config.toml
model = "image denoising autoencoder"
dataset = "gratings and oriented noise at many angles and scales"
train_examples = 98750
image_size = 32
crop_scale_min = 1
horizontal_flip = false
bottleneck = "denoising"
downsampling_factor = 4
encoder_arch = "res2net"
encoder_norm = "batchnorm"
encoder_activation = "gelu"
encoder_depths = [4, 4, 4]
encoder_kernel_size = 3
encoder_stem = "single"
encoder_widths = [96, 144, 208]
loss = "mse"
latent_channels = 8
decoder_norm = "batchnorm"
decoder_activation = "relu"
decoder_channel_attention = "se"
decoder_widths = [48, 96, 192]
decoder_blocks_per_level = 2
decoder_block = "plain"
decoder_attention = false
decoder_upsampling = "nearest_conv"
init = "trunc_normal_002"
optimizer = "adamw"
lr = 0.0047
beta1 = 0.9
beta2 = 0.999
eps = 1e-08
l1_shrink = 0.01
steps = 6800
batch_size = 384
epochs = 26.4
lr_schedule = "step"
warmup_steps = 200
weight_decay = 0.07
Rows from block 3 of the encoder of a small image denoising autoencoder, named by matrix and row number. Each number is 128 + 32 x the weight over its row's rms, rounded and kept within 0 to 255. All counts start at 0.
After each channel's rows are labels from the 100 images, of 14848, where the channel reaches its highest value: "patch colour" is the nearest of a few named colours to the mean colour under the peak; "top examples" is what is common among them. Only what is clearly more common there than usual is listed. The data: gratings and oriented noise at many angles and scales.
# c30: last pointwise conv (encoder.blocks.3.c3.0.weight, 96x96x1x1), inputs 48-95

c30.50 [129 129 128 128 128 128 128 128 131 131 128 135 128 106 131 129 128 131 128 121 126 128 143 129 155 130 147 128 130 255 130 138 128 129 128 146 129 129  96 142 132 169 153 165 218 128 168 128]
patch colour: black
top examples: dashes; very coarse

c30.51 [162 136 148 135 133 127 122 130 103 138 128 139 124 156 139 115 110 115 129 128 147 120 123 145  81 114 125  57 135   7 115 111  96 131 124 123 128  90 182 118  94 110 124  60  92  94 108 101]
patch colour: brown
top examples: coloured; scale: fine; stripes at 150 degrees

c30.91 [126  98 147 132 128 128 129 128 149 137 128 131 130 119 129 115 128 129 137 255 128 183 169 128 174 128 129 201 151 128 145 144 148 193 128 128 128 172 106 129 149 126 138  64 249 172 113 207]
patch colour: black
top examples: dashes; very coarse

c30.5 [117 145 133 133 128 135 129 130 150 131 128 107 111 107 131 108 129 115 131 208 109 144 143 131 209 134 130 146 130 129 169 131 110 134 128 138 130 172  91 132 161 222 153 156 255 193 110 160]
patch colour: black
top examples: dashes; very coarse

c30.19 [126 118 128 131 128 128 134 128 174 125 137 129 128 129 169 128 173 128 158 148 153 128 176 153 127 128 128 180 128 241 156 135 128 135 128 137 128 206 130 128 176 127 127 171 214 129 129 210]
patch colour: black
top examples: dashes; very coarse

c30.21 [127 129 126 128 128 128 128 128 152 157 128 143 134 128 128 127 192 128 129 128 128 128 156 219 128 128 130  97 129 249 163 129 200 150 136 128 127 128 125 164 157 127 128 134 150 128 198 128]
patch colour: black
top examples: dashes; very coarse

c30.90 [110 140 209 176 154 126 161 128 169 179 158 176 163 129 174 169 180 169 172 126 125 108 185 178 105 138 163 118 168 163 182 165 128 167 157 158 128 114 137 157 157 139 191 128 174 164 163 139]
patch colour: black
top examples: dashes; very coarse

c30.42 [128  75 141 149 128  95 128 127 144 155 128 133 142  98 156 128 141 128 154 182 128 143 166 144 160 143 137 146 163  57 133 145 133 170 167 176 127  53 119 129 132  83 155 214 154 153  13 100]
patch colour: black
top examples: dashes; very coarse

c30.71 [127 128 165 128 128 152 137 127 136 187 128 163 149 128 147 124 202 153 138 106 128 128 156 202 132 128 144 188 145  74 143 144 121 183 128 191 128 201 127 187 196  11 127 139 128 129 120 170]
patch colour: black
top examples: dashes; very coarse

c30.61 [125 125 147 148 128 126 158 127 144 153 128  89 127 129 126 116 127 126 255 128 129 128 163 163 144 128 126 128 143 252 139 146 126 175 170 187 127 151 106 161 124 129 126 194 165 124 125  94]
patch colour: black
top examples: dashes; very coarse

c30.15 [128 127 125 126 128 127 126 128 125 125 128 137 129 128 149 119 139 137 138 143 122 128 128 139  47 126 122 107 124 192 140 124 125 125 125 124 128 128 124 145 127 255 126 124 126 124 216  59]
patch colour: black
top examples: dashes; fine

c30.4 [111 128 146 148 134 127 140 128 137 164 138 158 143 128 168 135 181 161 158  12 128 115 168 172 140 128 143 104 156  95 146 150 162 164 142 146 128 128 128 151 140 113 128 213 168 140 107  56]
patch colour: black
top examples: dashes; very coarse

c30.25 [129 102 130 128 128 133 128 126 157 128 128 129 128  94 128 125 130 127 129 155 128 129 140 184 236 145 127 168 168  93 171 134 128 235 162 220 128 153  93 128 166 127 155 197 168 183 128 173]
patch colour: black
top examples: dashes; very coarse

c30.58 [127 152 130 128 142 127 128 128 128 193 128 153 128 128 141 136 225 132 156   0 128 128 164 154 128 161 135 128 186 128 138 142 132 158 158 192 128 176 130 250 147 128 168 146 128 132 128 155]
patch colour: black
top examples: dashes; very coarse

c30.46 [154 112 150 139 128 127 135 130 170 133 130 169 136 114 134 127 118 146 146 151 136 128 154 119 207 135 124 173 169 138 182 138 127 153 143 177 129 154 125 135 125 108 140 226 160 136 134 151]
patch colour: black
top examples: dashes; very coarse

c30.43 [121 127 111 129 128 128 128 129 130 139 128 141 143 128 142 128 151 143 129 133 128 128 129 154 131 131 135 113 133 141 133 138 128 136 134 136 128 128 130 166 134 132 129 128 135 133 137   1]
patch colour: black
top examples: dashes; very coarse

c30.3 [129 114 127 125 128 113 122 115 134 125 127 131 121 112 125 116 111 113 122 120 126 128 131 125 163 130 124 103 121 126 137 123  97 120 120 138 128 128  69 110 133  68 156 197 124 135 107  94]
patch colour: brown; black
top examples: square grating; very fine

c30.63 [128 166 175 136 130 136 148 129 130 142 132 128 156 202 169 144 141 132 162 133 131 109 133 138  85 139 145 113 150 136 171 171  73 177 133 147 131 127 144 194 193 136 183 131 107 160 196 125]
patch colour: black
top examples: dashes; very coarse

c30.73 [129 123 156 156 128 128 140 128 169 141 128 191 145 126 146 124 120 167 189 132 128 132 170 127 154 130 127 142 172 122 127 134 126 193 154 179 128 128 128 138 128 120 128 164 146 138 128 131]
patch colour: black
top examples: dashes; very coarse

c30.36 [125 126  96 128 128 128 128 128 128 120 128 124 128 128 127 118 141 127 144   0 128 128 128 118  73 110 139  69 185 255 170 128 128 221 128 156 127 161 125 243 130 119 126 162 128 128 125 110]
patch colour: black
top examples: dashes; very coarse

c30.33 [126 134  72 127 128 159 127 128 132 126 128 114 104 127 124  91 128 161 127 128 128 128 127 121 229 128 129 128 186 118 142 137 184 179 164 219 127 189 127 136 127 192 153 192 243 128 117 133]
patch colour: black
top examples: dashes; very coarse

c30.30 [127 128  84 104 128 128 128 126 128  83 128 113 110 127 114  85  84 116 100 201 127 128 105  94 128 110  72 162  91  91  75 112 125  54  94  88 128 129 109  55  75 128 128 144 114 128   0 151]
patch colour: brown
top examples: coloured; stripes at 150 degrees; angle: stripes at 165 degrees

c30.87 [127 127 123 133 128 129 131 129 128 126 128 208 146 129 128 128 135 129 127 127 128 128 133 125 121 128 129  93 128 136 117 128 121 255 253 180 127  84 129 128 108 192 111 126 128 129 132  48]
patch colour: black
top examples: dashes; very coarse